A small audio-text matching model, trained from scratch: encoder arch conformer.
Rows from block 5 of the audio encoder of a small audio-text matching model, named by matrix and row number. Rows with one number within an expert belong to one neuron, the router's apart. Each number is 500 + 50 x the weight over its row's rms, rounded and kept within 0 to 999. All counts start at 0. Numbers have three digits each. After the name is the row's rms in percent of the matrix's.
Before each expert's rows are labels from the 100 clips, of 14976, where the router gives the expert most weight on average: "top examples" is what is common among them. Only what is clearly more common there than usual is listed. The data: synthesised sound scenes: up to three everyday sounds over a background. In brackets: how many of the 100, against the usual share in percent.
# router: slot weights (encoder.blocks.5.mlp.router.weight, 32x160), inputs 80-159
# up: expert up (encoder.blocks.5.mlp.up, 16x32x160), inputs 80-159
# down: expert down (encoder.blocks.5.mlp.down, 16x160x32, transposed), outputs 80-159

# expert 4
top examples: number of sounds: 1 (62 vs 33)
router.8 104:541564453526369562552456554396502573499479563407534492422503379543449453537528654444585477469512471415472463446401462516473605427411512546513506507530515545572418461506437533510506534548425572544465602491409458532511519476545516454487430561
router.9 091:578554535562465569535433411449536483462501422416525556508552565477547545602568504550524471514457483483519525509457448470511491492438594542489498473542536457483434538433556521450510470535558581611479470496426498513511457473435471527477444536
up.0 094:406548399531547500481451495456562505526469576542485537478598539575489434466550446406550519505557528519508515561467566520458616530489453511499604499489484562540453518510452521566604462521532504527451517391496504591526544494470405520574479547
down.0 100:421375454442522429530594502565442583508502491575526518482524530516500410541453496473512499529566522530483466439486562462566541517598498564499460530456557447445525497544507503444475532472519449507494481519616516527443534533554459542498449375
up.1 094:450401491583521535468410560509547406517468510489536515505518508553421485529574524488519525468569474501433541425444522519461531529487429494464508553518467550537433543483497557534519391528461523486471489542387562501427569541427476527540454533
down.1 090:493481496404575536561486523649440490470469518558440489523517572501590509442510471485541544470492504483458593506514565509561522498566449553509506447476537385469527476435455460479506535467469504413463521539533495476425517476529483537519456439
up.2 082:439508401552515531586418516471575442557517532454556541458516565590437490534468434424501425510505490532493485403476532459413498483465455475473523533492422631542449496500452486561531434549489490526536505490474456487381461495502483543583512417
down.2 093:469519519456527439509488474476473508490540509527463458615560522523522471519513519513514447542530550486470478532522524465521485487622421571502419558536584494450577507597469462407561513518480488412502535529572494543569511448550475536439503518
up.3 128:588523595492567484457620465570470538442569419579566448558428476437486563461511428553461540418414543508508545528544411473526429509491572480528526444482492436459568422541594452494488515461436471549570434496503551452572555471509516611451578475
down.3 107:509447489525490542527516449418476446503486457471536539453470428434424488497501460579516492446481516486434584521490420546457501451466390509493603521637450550480368475476569465476490431520511439404499430485416527441537578552466450548600607519
up.4 122:453517389533508519525441549521575432565497523441509513474491495552413483524524474446527431474543509521513511497467590521474558462495461490451541524534467515475388506465439564571542474461602505525434574451507552532437468593401472539599537449
down.4 115:425598481462551497525500523577522500454579510512508480522460483515525583469542494413524544529524540529566496507471552458551530554572531467524482454422523514472558493493429472517503515504476431452492530549563406538480497506493520429508504543
up.5 103:581496589396452515460532487491476474420514409550566371514464471485544545530483493570497520443442463527511552447520446479639494520467543494583503494490494494460609421525633380494504502527427521525522442439568490464531494561603500582451477505
down.5 108:601489553519483554494519465512474534464440454483488456462596452489521528412496530570466585430412456536505519510511408561450534536509472465409590584588427512551584379448626397444503490528503513496523451570491465454535542571553586485587570560
up.6 091:431545449535591407520395540473514431557476502497522567519531550553475474432562529466501512527626564538464498501483575502427565438447339496409591568552536448553460459445419591544558562576464528512435558529457519523455548512411440496496460517
down.6 094:505514555489449516452484556518493485479489430518558488497413532567532494527543545468469549445458548574444520546547564491536532548556528542594525495483483533504509490481514563454459567463461513496511396596474395535485417432538513543558424411
up.7 095:511532529380487490387556427518500583491500462598521430467447474497544541551460486527483576480422523536521519412583485474540488509511583436539419486511484475463528510558549422472455545572373519530506445585480468388556510466519514565432488496
down.7 088:587528576624513514450508375450476459506458471511561562482418473408488544579477548530474542432489441454504547481522545464578526532491538419459475618530540406574441540560575475503562513505451480517422475425534491522521493552498452594575441541
up.8 086:525548594431523491435589484528558541484495502492575438497555484415523539547486469544423523472457496515538525492537473483510560526435494446519476415485467500495596452526596471459463484598367488538515406523519529496551516513567559565430543466
down.8 092:604535613527492482471506450469473550502483427558564534496444420432445448491580530491568455497499515543609454463514392553446478530493412396492478474544520541501466438516501455543526414530460530506476520463492526529560437631519566574516580444
up.9 083:505533535445477433538553397568484478475438442487458451557537473473553510498457544466501556498464538494579491514522396440462392495477512485542494548432436423524524535463506553404545564452514445570507487503482425570545528455524510507477633509
down.9 095:466530448488464552518498426435510496490469481398450517427536538542508511420542542584502570498481489528527420501464480579499537502480455497412489434563520546536496506578472539540486496565425492605481525448491513528435500523472562419564534557
up.10 112:446499487529503546521427534501542421555523495511528621474528465525399443515584472395546433570505521477462428507489524492454480446481419524456540485498458492570450610513430531562556443541533519538362567456477616492425567549413461523551465452
down.10 116:486475484402502466538531531419484593533567474530520496552558603523522471407473418449457473546547560561518433521505482482484375513521446531535460486466586508455572539500505468531488564461524497524510418507569471540521490494545576559436524562
up.11 089:483513461577512495529434510497631429564504488411482486504594466523467479451458529487416488528500496459440464479546562434434435383463465551509449573525462560478533587498477573598502460372604566561445489470428568557490563553390476469533480434
down.11 089:473464437531490436560505456475529481549486560497521509497436563558527504420506505555459455549542574476485450489404542492536446517535481544512534511548551488525497515452540399582588505469482531490616481513487499505547470428542575488438522542
up.12 122:578514527442528488465578435439439523473530449568552464532435522421515531521488518564498552480475487588469541440554489433536485481462549421506532487520436430532620421549550431488507513542437492494549438479472564385542522537539460578447568451
down.12 113:540530578552540567483455412409538419494499459490511597497559479450504549474531562504399471487493489492552501521518511503531610479506520500460548505492407526485458518462551436520518527546429586488480443493432482530622510640524542509537508501
up.13 094:557486501508605430457562467531485554471506395551507596472472572440543516420507499516476569472479551481556583546510504480570499472514526452534536515491476442410453415524543452476539532528475487480548455459524482508510519527551562586537528477
down.13 089:523524499543509524544518487439514463497438546567522467516543427491426508575513554595545441530390484442489405494487431473435476469515576480447484588455528495545407499470549521482546448493463514564456535560422512502526586507474561515523615442
up.14 091:588441608416542482433591427480470484465563443555501432545419466466473549499502442588486554551474508571524538508579484500552518536546546477512579455473385549561613497536589432500463525479505489484581458473525487451508558527515484538480508499
down.14 094:554597582535495606513500452492551554534389468547513516524587392479371507440464607463440495559429460494562539471476445449459501458426458514460535453566478469503433548430514430534437572538501437493454355485490536449543515470453514530539523454
up.15 081:469503476510426542480546495445473526511507519585466400466371500495480547503478566568550526507482387513488586460344483509544522499560401532487573463528562470450455493482448423526532469541494544420454540491482511476585564541479450541566516477
down.15 087:512466562529441479433478528545570506467495540478559502446486554526511497472477632532558474447472528573526448515555393459554468522433542476561561486592568575436530495549493505466516526454547489491393584565579595552483485520602469499477567493
up.16 109:452569476498529563542446444478561437561444580486500606424524535556417491521541489419565480534486561482492402491433554510491551475504438464461547583507480532510376540494542540605520450497553577523403595471432566518456550560437476527533511512
down.16 102:485454495434531461517595545546415561581476512559434441547509513508536534519541406438509492560462540541553524597440465472546447532505506484475382496419567443486589437537422536494401490469501439508540594531602438565471475442514566490467436566
up.17 123:454458460582499541500437607490580426570517578542529526455496562555432444493525472460475484557504475496440477428517590464455525477603468516457581567482440550476457553470440472513569493461509562538442539463405495500444496553390408538530490456
down.17 115:433466522483536431496580500516500540413522511582471481494542464523564519531519444451503469477556500586541543531487453445487491613504526516586439496484499513512613474527512434428502449444509423543571528471553484549495481438357513417381464516
up.18 092:419466408589639527539460536499526447586464545490512544469461487589526428446565446447521455527453541473498487493477582471424512465524489527515554570470527508506452543488488558537585471406552486545481589464457501539494436614417450474619571494
down.18 110:489462424496451522558545479506428518438534485555533421586447537577449500497546459430515509562531512554459507487465520454553443564476516562584527437477524539462490587566464451499536548514488508455566469500539552549445522477527543523550481448

# expert 10
top examples: vacuum cleaner (34 vs 5.8); electric buzz (33 vs 5.7)
router.20 107:452545475562423488511457609473518556506509537439484473559579399550519447454436491476605451462542527551569421492462534521506450503544498571453416450447581564538538541473472481508511475535511506548498551588591416527529423465408595325575475533
router.21 106:433522525470536564531507506516489504554520501528462504423440416599518503478467489431513463605509531485573518524552528397535532447478535552480435565517498554460464586450415563528567542593534479489455575579483398536510463486470558397489560580
up.0 113:455471478550579525453432540506591461568451456485533564450511488518431450457577449473538489555520547476495566488558534477399451493553421538490550575547437546497446547484399504569583451404565531522530488529450512564435498543450403480566542429
down.0 094:454434418455441555459600425481483521532550480518543503520510439636605542476492486544446524462379541536501552498530472458595495467579474530468554395529488549462559487481446477485516533438509504453596498470452512463522450536494485536527579574
up.1 117:421426468572453521496460528439585424574483538513541569441460559519388419465592458453566490450570446511488553428447561516430596475536453496447577575538449584531413536534478459559529459604509520492434511468439491512431506524475379500519452440
down.1 102:486515537532509398520546475520523507476489534583486429474573485647505545476517423476500517495427489478561437481498373390550484541523540562532593338495471466449492470470497482440415460375523474499595490484589467466513475517559523428496592528
up.2 099:485401512592507497546434506443580495587450517520562550446489509511386475475537502498543490488532475449483491376450531503418545479562360479482532588488430555526412549527469443578543410439493555503418518436486505542460556544460407484524484441
down.2 105:501402459492466458502511480511515550481445521556567473486492574487523551561518392462457428440512462501544530590495474461487447538479530479551408430541531453498458394452510505465509570475498446540522394532519459586521488440600463418410451494
up.3 100:433489451590518462459427461464552498546498498550536589471488454569483392443602402424569476564523512492558530410467543450405476516549439508484541570474473546515458564497423460546550463451510514566478536517449470555481444570417517484581528517
down.3 099:500550492492469478480484367452480460399528521563539375529445502562502552487500432538459476487445548551484470510491507441523498461522457463508525440579473598529416557493511543433543558569455451494533530486568564460537496495548506523515551533
up.4 094:541394486535402501559513544442519444546510539495575488406529545509437480581479530519544468465507457510458511446447480484503534405405467420465449475493499541565476515540547443512458420558435578490518577453444530489527544519509459565424421470
down.4 087:459579602529590530600581496517511567415560531503456555511462502469434428474422502553530535593504494493449491461508613541558488465501554387415524541371525413442545498512471525407469442507519533433558493500541523517432522514518515593434514438
up.5 074:497445507501478575426464421435514496553449493578562488533536580529433518524514491518466563471491504473510575492427497518500623468478439410510556505608535468559425501543483405565522385609405554455419565394447418464516570546538499536599456467
down.5 089:516460546490526451568485543534426442530535373470480511550523529474473534471390573523495552435554539511492496508562527575481488441417481409435496488456413554531504499575556549473512437502548517465561586543541538521472421527465505467492422425
up.6 081:541469507422484459430566478517548480455524544480404366605428463518535595552441488519474486481461441497496505495452433407511385545489516538551451481433507446535516501480485510439521571446553408470561427558609516481475419441534546408460482495
down.6 096:469529479617504488509502391506503555565494504472493442531440604383465439436583519510581555558554535546474553530486481586455554541485560404493536553507490555508440409537548491436456451612465547510505575491557547532461487514490504503528608466
up.7 134:447413454566459541555444526482514395594542543460572554472508542553398434528593528458571454467559421451482474498469552527467575457468418508500490589543476539504451539499465488584532444508540543449395590447406518507450504557421402508543448436
down.7 119:435568453464545476526466463527501588415525507535455445504539474529540484523476392472454536519412539621513447512515467452517504496507582584488454526486535477414560518482489432530515568457461508505503491502545499485516459458513497480489589501
up.8 112:490440473544510539527434539486543476560465449558573590461503539551387413500525521458533497514535490507463466437561496545438607469458420454479549597536446475520428532583457482558504406517486522499413532456412516511511476527428369531547492390
down.8 105:470564486515472434473460392525473477437550475526469506556458437521526516487559430475504436492516553496547513528464516475499478567600502520543476447601504470405504566527492562475582575481465451545550445486536490450475447461534526489484536553
up.9 072:482465487512544517540477487483490474576435522473557596482485504515517439452488551481533479531516424462478474454470475541440556491447475523455519612521424533515469540495527481549548484529506578412483512459465531497478565548481350506508604510
down.9 087:580512419419514503425497472508524625553457517498529425559477503593502503497410475384428558463412463498487530469506448507489432547514449540585528471561522504457495450503377509519515552407485518526491531473398538502462456471485521558517477466
up.10 125:480410423624454557527441522445537426532470510453590552459509567563362452494522503471531484522518491525465522438482512578443568484507399510458503580522440499511422538508470436630498457476507519482400563416439519516476511544506381524530477480
down.10 111:508480516480512469488550446549505517434556462524439542501532522596474547575434397527432493501480583516539500514522509469476483594547600549532414409437474451477473471459453542523402541516509477601524469529525489583474450482534529555383488508
up.11 076:543506538462466507477504495478446494526551564568471423610489463532560511529491475511517443489489542545514444538462532491541449552504565484561471507399491506424554398546569517482481540450447375467542493530655573536562391500473556487442523426
down.11 095:535501556515511448552504541484468449520564479551540520572393571555462565594541595593549593535446532433548564543452554530491489463505483344500507474549488493470521515459521459485519478481586548580468540536449505475527505595419450501611493542
up.12 104:504612462442487483524470504557453524516580496516483489596517442532570498522490454498515485469477554547548543523500605438535437535519537532536436507415514506461532448459446499440453538515493409546561472591634531458462433432445612498505553551
down.12 109:494497569583496580516495456438568480560450425501554487443491511544389502512488456434542495484476430517510571572549491545470518536482559533504566532497502503483376490571487454510522457558540514472481587464418538506592463497485541536630524447
up.13 068:437446492549492484464505531532475378531427533504535485487580545524402479565512509445520414514551505527436517457562528434348498448515485523422565621534409537434475552528431520462469502528471494464470497405473502548501517471404424537625512352
down.13 087:546512533402594482485484539425422544517463478533517501470398456611511481502500520613486554441423540560520447434417500526528534434486578548537487549579502518475490457465483428388440477502524448457520512619569576398492486507500488499515583504
up.14 108:433448502580522518548458506484597454558479509440584614433519543567394428495523470443513461534576468447486502408504521526435532484478444535461542570554420583560426543505469469598503430459503550500454513495393509543474489557436433487542484494
down.14 094:593507397462491545478574425577488565497562475507391428576513470506574541443492465475480507557533522525506495497480461456626426469533546529562521529442469484419507454422553518451512572437533547612558432564565473483531469494591531496421492525
up.15 088:526527536521459524451545481503481574415506412555531435519441484461445572540460589539447506512476398603482526374438551469563462527462504517498580477436518490561478490459511414448545572542398488467561511518558522504581561520588551547431481527
down.15 094:569497487509472487438469508525520430533448502536502545534402544464504372465433544455510470528508456431521496508437387576569446489530575537433439516447516562485421631545523450493589513557462534453521455530464392419582520562385501585536549496
up.16 112:424460418582498506546412526479571434526501536452530602450498523509374408529522501431506489521521468487504530468481484504439566486491410511462495570522405536508421549485449549562526462483522544548382597495439500475431520578436388502563475459
down.16 101:564514532410420418419509429509506518381491493497538488582538464605493494494464478524461585526534525559536513541552489455495426455543528464508569520524535489530557382431480457444498484388598431494512477585555441532526481426484507530537445563
up.17 100:488447463613482513483482537436535490535493595496500529500526578559327443527604470492487524540452487483449508419499493492522523505426450520431542588555395525452417545533458438609500437540515582552408571457486524499488514574449418502499475444
down.17 101:522537464448557425387507520492478516430484430543459506553477536463525534491438425489619475441455545529518524451509526512585465559537533490559404420491513511471498499436479454513464521448535529435525507547550454477555462426572573394535528414
up.18 075:501494489567509544534492474496473421496485551445610569476505526547494492516469470546449537462546491443474531455475424521428608440486459473457515537554405440482497495553484412504517427578461562503483490411382487456500526560489452518548559393
down.18 089:479504465430425464507468486488426556433496490492500458491543424480567487604448517496511494543501483691527523529481513570571482513417534523541485513478505616470520572513484452477497546451463488543558456476489522472602591540544509487413499558

# expert 15
top examples: reverberation (71 vs 34.7); text has "room" (71 vs 34.7); text has "reverberant" (71 vs 34.7); electric buzz (27 vs 5.7)
router.30 093:482535543478542523479446497419474530560419454516435525545556474504553466586529466518511525504507500536527430415468450490579475533481476575494566466467599479520498513421459403474512565583553490445583511578430423452494449463467501559476496593
router.31 102:485607537514524529536503479481457464479401467470544504473459538520505465537567539519488426543515451486505394455514545526496512560534397443470496528514543514602494470383399526434406578539504551476532479607468490485506503514501542479548457480
up.0 145:582462559455513501472561428460436525481486474559536447561464495415558500535502459583434516450407507505504541464522396462596500504473534448551527475451447444523527416522577476497450551461501509492540401505522591448543539498574494573464561464
down.0 118:577542561579518538459509444460526512565470482538497500445530487403472445482467487489541553471458454519465490535473425600504553458477476408464509476555547511510463467521610515514534512539472519479485472456433573486513519642411485566575528569
up.1 090:573478548474550514434604491436495502540549526513485497518533534445508523537490433585454449442555518639499533504516451439548461539422574407590490534452445412473576418566567489536483586523472477514503456442554552421528493481569498543440501510
down.1 098:559545527502528589431535446499512546459522389498473526475532533308511538503499603501488458490469466521371529490564467524483575489567422397475524463578496494444498476512540553544580477518520528470424490517419529443529419553490520501612469553
up.2 057:579531541446592417471601438514458514499518484542445431459434480472623462463457486399493495440473403585572513577463501546538560521494482438571537474471525477486514429460542561487580504452469497513532504502532536527541509431583570471429539490
down.2 095:430525459576492535502489470474424546561417394533528484435588491483469555488450690592552455485541486511499509515498463510573426558507527451470458510492513427507493557518457563447478467449530595534396533480455497450490533537490456444583538525
up.3 072:516428575458492497397504509480401489461530489524463487480417489450587547503503513587475519469519492485528544477494414436514420556516529434588475497475423467503559562566483404509554603455454380515523456466518458423577488567513494551465567539
down.3 091:557491514598598473544514544424552590430429527395448534474522448482502491400529572491542459546533405439478464573569462542508558479480516441488512538575397535472459503484572498535507521464510501570538468444385498407563566558516460474509526430
up.4 137:375449440516556464473447549484640461573444500521516589437479534558365420425544490457553441547527547508452493422525586495459509504494406533513527552518458506480422522559477532562585401486567544501446491452439505566435525574428458471626516476
down.4 121:480459459404472462523566477522443537458541522433472459538581438552482484509551454496442500484585502550561515548497531429539483584533568561563464423478475495477552587460482488456418547466527435548516521545560425516514406451535476449481410530
up.5 086:550487538459481428450519443513451429443524448602468403499493454538563537512498494544396562473486523593573531475580502530540491485564525489580521455466434485471548451511507495550509548458420529414562424427553517480553532528599441552463598475
down.5 092:531527468561533476499507499515443479496462462538452510453519466420432508465495571516432528481542467489434603555543479463549510476473421399571627563616481465454520506447540563466416491445515530588428498559485486454422572596474535477510579546
up.6 118:439511440558528502508417564434538433611470510522545536467519574559374421422576462462494500560510535518458545441495601501418536517460455444484567552532469542572401564540425519571592364510553527536500489445423550496435513526436432595595511447
down.6 105:470536516393492512468522510529491500463598477510521449530481553537575505501475479488458454569525532509462411540474556433546495453560579569584460472420530493474569544524494499473503528526484472515558458504551463574502417478541499424440435534
up.7 065:524413548416507571511561513400475515465585542439389390552497451526465606619582508572475472421474507515541433556417482534493408529436494489498465472396413557533551512509476526526405484494468477538479517490527453535496523443543526554434440441
down.7 090:615512571442544633431496481465539448567493453504435506440453452442467507449511524552527530429511544582457517550595509455576571568561527483505515467459635523477450569547532460460481385472453535476576478373391545500476472465420486534470561474
up.8 080:388520461527430475522462513470439580547469506508552581422452451552459488472550468444536455521512530485475530497500506520541530482491458552475541468593524596493431509459456426463538460547475544460466511478465470530448561447469525397479435534
down.8 088:484483522525374526522588479507442499417440537562535506519471479497554569502452501458470547447565615526523495571434598545434590448523442528444414553481523565499546478559519489443447579557457496487531524471477506522458487546538429468445540470
up.9 110:547426582440557452428526426473445499451520467542516479521443460356501546513519452569447526463470498550514573479524469414523438563530553433544472443485390456450532398527557439544503545490441487479527432423550488428554493542539496565457558455
down.9 101:640526506536548523428569513489490474552415417528444528553555479412444529462508585567466504478496449475558565516523406592447555491492533388479474515533527463421429516405558451439582443517473597483447479466495589411527465578494529564552533517
up.10 067:418530483565472451531425500460486513449484510504468450512486423499536542497428512526490505576496448499530504534356450545508483418448540646552460533469486557564436501438485452492511543436421495523537524503382560478568509437519483488440458535
down.10 080:502476538504473520414462417535503414482554496530522406516504467491413441538511451479595513412558500460455492443403550512526529552495404403424497600503472458500501526558498472462464515449528576555567405454483513460533611505541524474541473579
up.11 104:433470483573457483510500505423610422630458543511503595465462485576409490468528485456503529567478467457466527461479546523408585494459402483509507618509505458566450497556430510554463395562472513423492552456408547553480559559428415509578490464
down.11 101:501506524437489515506546523573423498427536495457484457463474459514470471578526499413570606588462477541514548427527495536586478631452521554518467541551477507502510531437486529361414527423489497565502453572489505510600461487521471495414523514
up.12 090:455529477558513435489421533483551477571442476531491624499511545568446451436481530488524439516500467500495509497485528431351534401502416454439549533536453529515438547512469483534456433514481571473462521435468597519397542590385463529606499456
down.12 089:423533554473485438446592489538477556558449564418471477564589462579464545505503460424541528490460455467547468489494494390491428495518498506540582492449450514394558510488451471383428539517533448648466486478556483576403468506526498450485530508
up.13 106:457477426572494435504434615487592447563491557468487571460518482564450435485532480473519496518493525541508496517473564529440492476528385438515527530563449479506407561531475483581497414497547533460464537479418522534383567604437511480587519430
down.13 104:476508492444497482558546470497498484475576509487510373470533482488566552523525453448462481489562507521493448462485535438491455555536565599551446499539546467539546526448561480505486574493458523526528516515498464609504430476529523443506550443
up.14 101:571505557462557471487538389469500541461544470537473456510465500432553531529479501581449567475448483508488504472521409453562470543492529470503513438481397499487587397473551411472514554481447555503594452506492591407577538529562522627459548520
down.14 105:552538515486603516486563427477554508504428411587489493450501467504412485443449495502413495469492512531501557501549439547487547445431396484405485563533500510415449511401562444601551549421375525538485439486440524445511578573482574488483518415
up.15 072:434502510447514447483603498505483556451471477558449434473398488538510452474454507561449583430389491504570545494509527515519447485481492513464558441519483505415489513415546426515501641521546545490561505544533502471555464480578508497455443543
down.15 087:482485468498521546569514445474478458481419537470552469499529394455545621496521435488475514516635502496518575505447366563503498486548541425459437459490525535436397524518506529447606466450560595500427504444456499482527502561508483428486466535
up.16 075:532507610446443516500483503489494507475471496495490471619490474494439518603446520483487542496494423456536470543507454446430518468497447466557478486512464453513502560447525561421376525520443510437519456528536415516515490460443577443414497572
down.16 082:435458481585541493476517367574477454521585504434413546577520461463448531533473542467481513519353582592536459447564462497528571419499523490563487494555491525485515479497422513481605527552447489525493436532348526446506508549488542467558535537
up.17 098:587471583403609482464526464446461541445509546569486488547482505446520602505520531562511555463432489569504545455538468426494471551520563465522453447455465470455566461553594480511468507512461498493544403516601585422585527439595483590443567510
down.17 103:493566526562456491407505485473527500477481475388515518493458462427494514432587557604524552465424545493388458503488431516478548523489485418446578480531544428484490529556558460449586523498411641528512515473435474418540530605562504523526521538
up.18 073:458557492501566405463469480492450464549476479499495504426377485590456515449482459480569495617540497537444478429542553445490536472515432528429536533500522487514456557525404559431505501520502521422473483488359463500386507584432551576595513550
down.18 088:478446451443423408552512589405476494467538494477514429514525517627455471569582461492514476482419502475519436543482520441485519570514521455510566482410489524411549519536545438494435491472520494539503542592447513592482469512624607509504539506

# expert 13
top examples: clipping (35 vs 7.9); text has "clipped" (35 vs 7.9); electric buzz (27 vs 5.7)
router.26 092:447567488488464516535509552465460499515570492422429434560503457493527486502497494479494473564508560533471499521550496465529419483571531561513515471441406469451468516399451638448476563511451529586461570520519499495504542500547591424507432628
router.27 098:482528469513495485543510533574493429497542453324395478508530399520513448483499469406539398560527462388540468534457579516477478472581536535537477497417463545469532580418460554456530514446549517645460507516534450515509466458471543420551508507
up.0 103:466444456610446493543444537460582474579514566492503560444466590526406436495544487425517465486515492467475484450478523532431614464448484514435606547557472512518461540569429476585543387499577526504443565401450505456473498566450447484550467466
down.0 103:492499502405448556480547446531460506437559467515453523542515454600526522441490538482512469525492530499579543494539471458559504533520517509501455416436485426415522446481479519466451533514582489636634463520525497511477423413526500439436540508
up.1 107:429472455615490562515390526518603531570413543484504619442475561576385462513550499437553463551504535494474488463531553493407526496505437468455528531544473551485409554504467527575498434460531572516425543476461533556449521561456422497567552451
down.1 099:487534478482483459451567480517470501406469445454521434515553490578504546467468425516454535535487542536537465498511573443511483508538538510504519494506444479501501512539518491450416546444542507560547483552504458565512486500562515528435543567
up.2 104:467442460540501553506444557457598428573512550430563579408527583569397443479548483478562494535561457505520527441483532514458567433454387524454533593522409530493431553488442543602558403513508523439414552492418460532435547574486392460524492470
down.2 110:527592520499423470499642449487478477509596517528452537493521428498531471487426417511492511505426553543579465509497445421550440496482528563525473499453457459520570514446444524473476566424477517532541422541600458574516434471518470492460489533
up.3 087:407440417555481530506431479475544446551519531497564623458527554502382420513545497511550478496478511485465510440433550518419555415453466509441534592554487558530440583538450501553580474470492554482419556412473477585462563500464454444525393464
down.3 093:559456480466513454534528400495446499526498472546535442480477493598521561528481521493379490473428580507535563508479600470461497439438515502476513481481512433462525454560487477448523536568468545533475490529616405468499409485568544485381552526
up.4 114:410456412547526499521442487469547426529503570516502534452531545580431464525560463441587434513500467471491567414526528548430527510445432468465545561553472513501404542501529513623556431527510547514432543472405546560449487574474433488547485478
down.4 110:474454477384482509471594491464486519385522438483457428511510489573575577535540455459478527548502512532507508466505474446528434532622511572611489476496496471452523468454480450417470587479492444580616454519575511546516416465529544477456490534
up.5 113:417419458585498517463431500455589422574457541472537541436538556565406440496579488475559443533519443504456525505509556532434593469511388486454514566516507521539485558476435519527518377532498574535414544449392569519462469480459384533587479482
down.5 103:479414461376560547500479485505480492411519426569489471568515508618502499456545440542460481556472548602529462549475545460563456529506587580606475518403474484457526439533523451539479492474577482574655425564584523496501402474553507508462459430
up.6 091:484427436555499473515460517417520468570396488510524575448517498513402414547513526459553457487501446558455498469475530523461570445503442495489492574533459504515470561500436522591511418474498533509418593520435466529459539572457467538586456448
down.6 102:538492520479525503396560591562471502434500445499474509537505506513552547500537406517501439564462575513567487519547467450528463532566460528597468466473473605486586407409459466488413540515470442550563457543561498577427482520426480489506501455
up.7 077:514461510504426488530542439401549493539489498558550543418494491441451510511428510510418528432537437509449520403503484547519544454379426368541489535532528429532507477500537445441473519596458533507500507545418544488492518462549401493436480570
down.7 086:415509428549550506496453481498576450483561455450440470582535549408487481513549529434479500577543558539370504504410448561512511529487537520479477552485550536641504531525472434489552485523525553457577491526518508502607533557386448540472567570
up.8 111:489559540436566445467541539568460516397570497500444494602503437534567558509558423531508470460475493531553469604536505428516413504522581458563499428421542431511573515444511487457497594470526394557581506522547469457503474463494586485519572532
down.8 103:516507528598507574461433524412568490485450482503511515423486512506492533447537470490576484473460462470472582490426465450552546535558506455542528546520429514487381490584571508608493451584515510500437539502406475450480485560475506394533516374
up.9 125:447428431597485505497421518486553419577489553487557563511487604525381386491556480455564475524545463525479534433464567533421609511473440468454537524529469496482428521536471526596568410500527546513428544460430515513453516534456412514566464484
down.9 117:501477466421486449508542449444467528386509502565440555571493520534590474477526435485427458565498543550561548577481553473526492478561555538505440431480518501467549451508493475467474504414583479487522466538542415565511424512544559497436538548
up.10 093:606532515401493479455468512495471537452588551478465502574452473479607555515444429547525436475564514505609485539536477439530475528531578516562507464366493509505493488419507506521532534451445399554486504497543430477582443466516552481454502501
down.10 096:551539592541483568513452489546579505477509511466547538429466458443479511497439470557524481470465521469440553563563490503442531481525533484476597502504556439466521518502495547537546497508480527469450582488446544461468567588493602511529537506
up.11 075:441439454553493575468442466439548500525546532490531543418498538605429469454559570516574517487466400492444551482448471536464550460527404478504491541502495487511482503585454446568523482569489548465423523498437433540512572488525410566500461477
down.11 071:594518553510497470443444532515540550491626455474496403475597448503440495548384530531476506498435628452435554504470510443469528573420531431523479463543515484534575539499519599417542471491417484482511497517522444507528474472593471462532467486
up.12 122:441580523388533408517530498604422520454535468502480429517449429520600510482504483530423442532489558519486479538580467419510426578585557513553452442456520455467575442464548545497493536437523409502560424534584500494475462506519617503500556470
down.12 109:525373508492435551417485475440518407598420502441496598464508505522454477439609465516585534476477401530519547488467509495443512428485498568523467552527534578518407452548574458563594511594461491519388532482425482437550482538523456459558498482
up.13 080:531412531405445549509555463473459501497525476499523539441455478492551520571483488566468553400493488481449486492507435533617549435495473517457537553466488411541529519556494479459512548585483491432520535454456563406629542500536483460402491473
down.13 094:493512561551591552530495472464533446452456536499469510491504422424555440444505501484409454453439547389505428492549512593544577494506491498464553427504498459463489528476454575467520544534537501501542488536487549498462437511444503496445522525
up.14 109:464438453577475503522458540477528431526499577487564595459495578509357422549559474495580460501547519530464549457455533540464563451519427493502535552529441571503500564554466443616527425495505511495447559440431475492457502576457403482544432462
down.14 108:468545505465530526393481511502555571401561481473389453496517465539508445506534370533509477555407508532518448548604469511535463534569496508612513403416517537485464481489518529457457505521429501525561486587576501446490493500537503551494560506
up.15 091:550527566493526516485558461490487480498471493554548469508519541403600509474466493561379528429520553558497510476555420473568443479510568397582485465471451519505619440510553466487467506457489509512525484449588489406587494523552454560445494439
down.15 097:572551478538581539519555425457488441506477439480462513507499508407516594461437471473490514379519455499512505555503536465496413602503475466435510522478488455448459494380529490476517540505506499510564487541501545557446446638513545464435561611
up.16 105:485435435545482582500443526464606433540491549494513546467460582533389421507627494500551482528560495500483520458499561547448573494511440530455502579501431533512408555527454493550559462524470469482400548461447513509470468563467396513525490492
down.16 098:567538475453501516487522535549527585458555433510537489551539471546563508465458440542470508443486527431554482544499492431533540592572526564484472413495470497503521475507506442470401514498544504574502517491563487503452369491531494425331475491
up.17 075:538543549401582507439580538531462558474581430510493356553447490481562485465473573517460414520525591588479516533564471494546506474491536472571478430546530475475568515500601523503501621509524468526543430578514447403483417431545516517397444542
down.17 091:491530478492590480520489522517431508463507568501571500466361498567493535476506500489532479483490577405500575420552597474537526586512437574464456520616481486513501511370491492641563490420490489487474558482388491546632506529468561451559550530
up.18 073:534468479506477517473478521398494526542468482489570507421491512517525570561438484510494547465483432529511566454534460509581545517487513500440582495591476510510501480623591462499492475551453577448551445424398551461562584472489415539444480418
down.18 085:544510466440537498449485559445605472519581452542472518462489486435482477470483577420490533465435421471605461496496503483490531426609518492500506449434558451533483467525530467531564446433419531426519571483493389442460529501527490459416445508